Rows from block 5, named by matrix and row number. Rows with one number belong to one channel. Each number is 128 + 24 x the weight over the matrix's rms, rounded and kept within 0 to 255. All counts start at 0.
# convs0: first 3x3 conv (model.mid.2.convs.0.weight, 144x144x3x3, standardized in use), inputs 132-143, a 3x3 kernel for each
# convs1: second 3x3 conv (model.mid.2.convs.1.weight, 144x144x3x3, standardized in use, transposed), outputs 132-143, a 3x3 kernel for each
convs0.25 [152 125 173 154 140  93 146 117  65 132 130 161 170 111 129 118 105 116 149 138 104 162 178  79 126 132  96 118 141 179 119  91 135  77  73 103 104 160 174 123 138 148 167 122  99 117 112 151 132 106 130 115  91 117 113 124 118 152 132 116 135 138 141 123 148 126 137 138 116 166 155 100 147 147 100 158 150 139 108  93 100 133 132 128 156 115 128 143 108 113 133 126 113 113 130 123 116 115 130  92 115 115  98 126 146 119 109 120]
convs1.25 [132 126  98 182 135 135 133 111 154 142 148 148 129 120 119 107 124 129 142 116 120 186 142 124 168 124 122 116  99 149 108 111 119 124 146 120 127 125 102 125 137 122 129 125 123 155 162 118 116 139 110 152  90 137 160 143 138 126 148 151 109 123 103 130 149 159 158 147 176 134  99 104 115 122 160 146  96 133 148 134 155 131 120 120 150 130 130 156 146 130 126 118 115 151 121 119 147  95 115 119 147 159 123 116 111 132 127 158]
convs0.26 [111 102 118 144 119  98 105 117 101 111  83 100 115 106 105 136 116 142 152 141  69 148 136  87 178 152 125 117 145 144 171 119 116 136 126 103 158 131 113 155 155 110 103 103  95 129 130 136  89  69 148 125 130 153 127 107 138 124  76 121 118 121 127 151 163 126 126  85 135 123 137 155 126 162 131 123 167 149 124 147 174 115 131 120 119 151  90 135 132 158 163 135 170 164 144 146 134 157 122 103 145 110  94 118 149 113 122 151]
convs1.26 [147 126 125 152 104 135 140 143 144 128 123 114 132 128 117 136 159 131 110 138 132 143  97 123 128 158 112 135 131 129 124 118 122 115  94 109 110  92 124 132 128 141 144 140 126 137 139 117 100 129 124 138 129 116 140 138 146 122 118 101 126 133 141 139 130 135 131 127 154 129 143 147 119 117 105 122 146 124 131 136 148 128 113 115 117 122 118 132 150 103 109 134 138 115 100 141 107 137 119 133 114 115 116 131 124 118 135 125]
convs0.27 [116 104 121 125 129 115 144 121 108 136 124  98 108 100  75 111  84  68 117  94 111 132 147 150 123 130 131 105 142 164 143 142 147 150 140 124 138 112  86 128 116 142 126 138 117 133 111 102 122 124 121  89  82 112 117 127 158 117 125 142  97 117 144 140 138 156 120 168 177 151 182 151 128  76 100 105  65 108 119  76 137 135 122 139 120 101 163 123 150 150 144 159 150 153 150 164 133 166 150 111 114 118 113  90 140 115 125 120]
convs1.27 [110 114  91 116 123  94 150 148 149 123 114 127 145 129 119 116 135 120 136 138 134 144 112 116 142 130 121 137 136 128 125 131 110 133 137 141 126 139 127 110 108 133 133 111 136 121 101 131 137 128 144 152 130 134 122 117 125 130 130 120 130 122 126 135 146 108 153 173 141 105 139 118 107  91 106  99  84 109 138 120  90 123 146 102 145 175 123 145 143 118 154 152 129 155 176 147 145 143 141 104 120 142 113 145 134 152 156 133]
convs0.28 [132 124 134 101 158 129 110 147 134 123 143 120 122 122 116  78 116 136 113 126  79  81 136 109 121 101  88 123 102 126 180 112 158 166 126 103 123 137 132 124 187 135 125 101 151 168 193 135 152 103 112 101 118 157 158 167  98 107 141 117 114 103 158  47 104 121 146 166 144 135 143 217 104 140 146  84 120 144 118 142 136 156 145  92  59 131  68 133 111 126 136  96  92 177 161 117 183 150 145 170 123 106 137 135 115 111  67  92]
convs1.28 [115  82 116  97 115 117  94 145 134 148 143 128 109 186 164 153 187  97 149 148 132 156 147  84 118 142 155 130 151 126  88 130 176 135  89 134 122 135 144 140 110  73  70 123 118 133 121 151 132 123 139 127 128 134 109 107 102 127 128 142 152 145 172 156 155 178 122 160 191 137 156 110 136  99 211 121 163 167  67  71  62 145 121  92 144 147  25 135 108  87 101 131 207 140 106 139 154 116 114 148 129 167 132 155 115 157 107 118]
convs0.29 [143 172 134 167 164 166 104 143 138 171 133 140 126 187 140  90 158 122 138 149 103 131 157 167 130 110 199 167 169 127 138 100 105 155 126 123 143 167 122 132 145 151 113 137 141 115  98  97 105 132 115 154 121 149 121 120 192 141 144 168 147 151 159 126 183 145 129 126 164 105 164 168 169 134 126 161 118 141 123 134 139 122 137 113 141 123 116 153 108 141 119 144 179 115 116 153 118 121 143 146 113 109 143 138 118 126 146 122]
convs1.29 [135 129 107 134 133 136 130 141 147 133 118 132 103  88 110 128 108  98 135 166 142 128 112 156 133 156 108 130 158 141 128 139 136 145 145 160  95 115 146 162 167 127 133 107  89 173 155 154 150 131 141 151 132 127 127 131 145 137 171 175 102  69 144 126 141 120 144 127 121 119  99 107 114 109 126 118 107 133 156 141 133 101 115 108  96 131 155 157 106  98 109 161 147 132 130 133 139 129 140 118  74 113 111 124 147  96 128 110]
convs0.30 [118 135 116 103 121 102 105 109 133 121 114 132 113 127 130 106  96 109 117 144 149 139 147 135 130 144 121 142 120 155 115 134 138 154  97 111 139 154 157 164 178 154 117 136  98 153 116 110 136 137 112 122 113 152  95 104 119 102 116 135 114 118 112 132 140 132 133 119 108 163 148 136 115 106 126 146 141 140 136 135 124  75  76  74 105 138 143 113 131 125 106 141 128  80 139 132 148 179 152 138 117 127 164 154 142 161 153 138]
convs1.30 [122 121 123 136 131 132 130 126 133 127 119 123 137 139 132 125 132 143 134 122 133 122 124 122 118 110 131 130 132 125 137 133 131 121 128 124 129 130 115 134 118 118 136 129 132 122 120 125 122 125 130 121 134 128 132 137 131 130 116 119 142 138 130 125 119 123 146 140 146 129 126 133 120 118 131 119 117 133 115 108 104 140 134 128 133 125 131 127 132 134 125 128 115 123 129 139 126 140 146 130 137 122 114 125 106 132 139 118]
convs0.31 [189 170 147 163 124 143 109  91 146 110 134 125 123 136 129 131 145 110 127 128 111 172 173 128 161 132 118 116 111 121 186  96 139 208 100 193 141 109 126 160 156 133 123 139 125 123 117  90 104 118 104 106 111 104 117 126 133 141 148 112 149 147 123 153 100 146 132 151  95 134 100 135 108 113 109 113 109 120 132 110 141 129 116 136 104 162 121 127 123 150 109 119 148 110 170 144 100 156  96 104 145 113 126 127 117 142 156 113]
convs1.31 [139 141 134 140 137 155 129 127 102 133 130 137 117 115 128 145 126 134 130 138 148 124 130 131 115 105 115 125 107  85 127 130 114 173 100 115 144  85 162 175  95 176 130 146 167 129 169 127  88 148  57 111 155 133 138  93 163 164  76 148 116 108 145 111 155 112 136 181 134 139 136 126 134 120 113 134 110 112 129 100 139 149 121 113 114 169 156  91 114 143 127 125 122  99 100  82 138 153 126 140 128 113 111 127 150  80 160 137]
convs0.32 [132 157 166  98 152 121 150 151 103 107 111 125 138 132 133 146 108 111 146  91 108 131 147 156 135 110 126 187 113 158 118 159 139 134 121 103 158 135 145 144 117 105 109 117 134 136 114 128 155 158 117 145 111 139 112 129 148  97  92 139 135 102 119 147  64 128  88 106 201 116 126 127 179 148 136 131 130 117 111  99 102 183 158 104 137  90 111 126 129 108 123 139 119 109 111 159 130 141 124 132 108 126 131 149  77 133  95 108]
convs1.32 [128 109 139 168  96 111 122  89 158 132 114 109 134 133 115 117 113 179  73 141 139 145 130  96 114  90 150 139 166 126 136 160 139 118 105 129 163 146 113 132 153  97 157 118 123 130 122 128 112 120 117 114 171 123 116 113 100 149 125 168 123 112 123 119 126 119 136 169 133 188 143 125 115 130 128 132 127  93  91 150 129 145 108 106 148 123 130 105 115 122 134 168 123 113 127 124 142 132 145  99 166 109  97 140  85 117 137 149]
convs0.33 [ 85 115  99 102 142 186 136  77  86  99 110 134 179 168 122 133 150 126 186 155 165 122 161 120 148 129  80 139 143 138 149  93 120 181 167 124  90 131 113 135 108 132 139 101 123  94 129 117 158 130 130 145 114 108 129 138 138  57 101 103 137 176 165 117  96 125 115 143 160 150 136 115 130 135 126 137 124 127 152 116 100 128 116 108 109 118 145 114 137 111 120 166 121 133 156 122 109 126 167 137 161 111  82 132  86 135 158 149]
convs1.33 [173 166 113 124 120 179 154 136 147 131 132 134  86 140  85 131 139  83 134 139 137 139 133 142 134 104 119 145 165 108 134 118  11 255 125 156 128 129 157 193 127 117 122 168 147 156 151 123 128 145 114  81 120  58  84  80  95 112 129 176 106  75 119 137 101 133 180 166 135 133  84 111  96 130 135 166 161 144 148 117 118 153 164 120 106 125 118 126 165 148 123 141 122 131 127 111 131 158 129 164 114 129 108 159 142 102  73 132]
convs0.34 [118 136 110 131 141 109 156 122 133 155 140 126 155 127 101 134 117 134 109 105 120 174 113 110 100 126 142 105 100 142 157 142  88 109 111  68 132 117 137 105  79 117 159 115 130 175 116 128 137 115 178 112  95 183 163 131 141 116  95 182  83 107 136 115 130 128 123 134  88 158 146  79 131 104 114 144 129 131 183 141 136 148 132 133 137 152 150 174 152 147 172 183 118 159 155 126 123 128 121 104  98 108  97  73  54 125 132 108]
convs1.34 [141 114 130 128 129 141 131 108 104 136 131 142 146 131 117 147 113 119 123 115 171 145 135 157 101 131 118 135 136 124 129 128 128 127 107 132 117  88  94 139 132 147 124 135 126 132 148 157 128 132 155 131 104 135 105 120 105 138 129 147 111 120 155 133 127 112 117 115 117 140 137 116 104 130 126 157 107 100 159 164 146 143 113 155 119 127 157 134 126 133 119 128 121 103 127 152 132 129 141 129 156 122 105 149 129 125 124 135]
convs0.35 [114 131 144  76 109 136  87 135  96  95 110 127 153 112 122 136 114 131 138  98 145 148 169 138  69 145 127 105 169 151 128 139  98 157 142 128 122 128 156 131 149 158 100 109 135 158 122  80 132 127  68 197 163 125 139 151 141 163 146  76 126 108  89 118 130 161 115 155  99 175 112 104 107 157 137 132 124 116 140 141 117 103 128 136 141 109 137 158  98 106 129 162 133 123 198 165 122 126 144  69  99 143 106 127 147 132  91 119]
convs1.35 [115 114 127 111 109 124  92 137 135 147 112 128 129 143 132 121 138 151 122 125 137 156 145 142 107 123 181 125 134 144 130 145 116 163 111 116 154 114 144 134 107  98 102 160  95 112 120 152 141 113 167 116 147 151 115 118  88 108 149 128 153 117 104 147 136  71 163 133 144 147 115 122 115 106 115 142 114 128 129 117 101 109 114 126 124 119 128 117 111  93  96 106 127 131 135 145 121 125 139 126 120 159 126 111 128  88 124 136]
convs0.36 [ 93 144 154 128  97  96 174 144 124 113 124 133 129 149 154 129 133 145 125 156 131 131 142 127 134 125 130  99 127  98 110 118 124  80 126 129 104 108 121 114 117 137 136 113 128  93 114 120 135 126 128 145 118 118 115 134 133 139 115 127 149 134 120  87 114 129 144 129 121 131 113 108 155 142 154 142 137 128 130 128 129  95 125 142 122 136 133 102 103 100 118 145 129 134 146 111 142 130 117 163 148 150 105 133 108  90 124 164]
convs1.36 [132 138 114 135 150 129 133 136 107 122 120 119 119  89 140 134  97 142 126 110 148 101 121 131  90 104 156 127  80 151 130 137 163 124 133 151  97 154 137 160 119  91 136 148 122 134 179 118  96 111 100 149 129 169  99 142 112  68 133  81 117 158 123 123 137  96 103  96 129 115 136 122 158 147 127 125 131  72 112 175 142 169 159 101 144 188 130 149 115 157 170 188 153 113 145 134 158 149 127 136 123  59 120 134 135 106 127 203]
convs0.37 [175 124 166 117 106 156 132 131 107 144 150 160 156 139 152 166 119 141 176  88 108 166 132 136 130 141 125 120 118 124  96 114 160 141 120 127 108 137 145 139 168 144  80 159 130 129 111 101 120 108  90 155 129 138 108 140 141 143 134 156 150 130 143 124 118 108 108  82 158 132 148 126 124 153 155 112 144 173 121 129 129 106 134 122 136 123 153 149  92 200 128 132 129 124 174 120 109 145 121 141 128  85 122 182  92 121 162 149]
convs1.37 [137 128 139 134 121 160 133 107 132 129 145 154 130 127 142 148 117 147 139 127 124 140 110 146 100 128 119 145 145 110 121 115  98 107 150 114 116 127 131 151 144 113 150 127 160 122 112 112 112 109 123 119 143 115 140 118  98 119 127 135 118 125 130 125 143 141 149 128 136 103 113 134 135 156 152 111 133 115 157 145 117 124 129 135 132 116 154 122 121 153 128 110 108  86  81 140 109 106 155 166 144 155 167 142 148 155 158 127]
convs0.38 [162 114 175 108 110 112 137  50 136 123 129 129 129 133 145 152 144 151 105 142 156 132 139 123 133  83 157 115 115 161 106 103 108 127 109 109 135 128 122 120 116 119 127 143 128 125 120  98  93  84 105 120 144 151 138 143 114 140 146  83 109 125 138 106 124 147 122 146 129 157 137  99 153 161 150 153 132 124 119 109 115 106  99 109 155 133 160 101 128 122 123 137 140 143 150 127 154 154 108 116 145 161 119 137 172 140 119 165]
convs1.38 [141 129 133 118 143 102 141 146 136 112 134 116 109 151 110 110 151 132 164 146 131 134 129 132 132 131 148 128 135 132 134 108 134 128 144 151  99 170 114 124 148 144 170 114 131  64 111  78 128 188 123  69 119  97 143 117 152 115 102 111 120 129 108  57 104  74 121 109 123  94  82  83 161 158 163 133 101 107 115 108  97 109 128 131 125 161 142 165 166 143 158 124 134 104 106 143  85 124 136 121 115 126 149 158 144 154 159 115]
convs0.39 [152 129 119 147 124 154 131 201 123 159 113 129 146  95 113 153 108 186 109 153 155 122 205 141 167 126  97 144 122  93 155 143  85 204 118  78 147 142 128 147 147 128 174 129 134 125  90 124 158  90 125 142 143 129  87 120 160  97 126 108 121 149 121 110 119 113 108  73  21 158  84  70 149 111 131 149 146 101 120 151 131 132 142 140 102 156 100 129 129 124 112 122 106 151 175 115 156 166 102 115 127 120 125 163 100 146 157 127]
convs1.39 [114 107 134 106 114 102  97 115 151 135 125  96 160 146 145 137 136 115 130 132 112 137 122 107 100 145 133 128 118 146 136 106 149 139 110 128 115 136 158 151 120 161 167 117 145 168 131 128 118  47 121 123 124  89  91 121 108 166 173 152 135 137 164 104 108 148 108 155 167 112 117 112 159 103 126 149 107 119 132 152 127 144 154 109 124 156 131  91  96 146 140 101 132 100  55 115 111 131 149 110 154 112  75 140 143 162 134 186]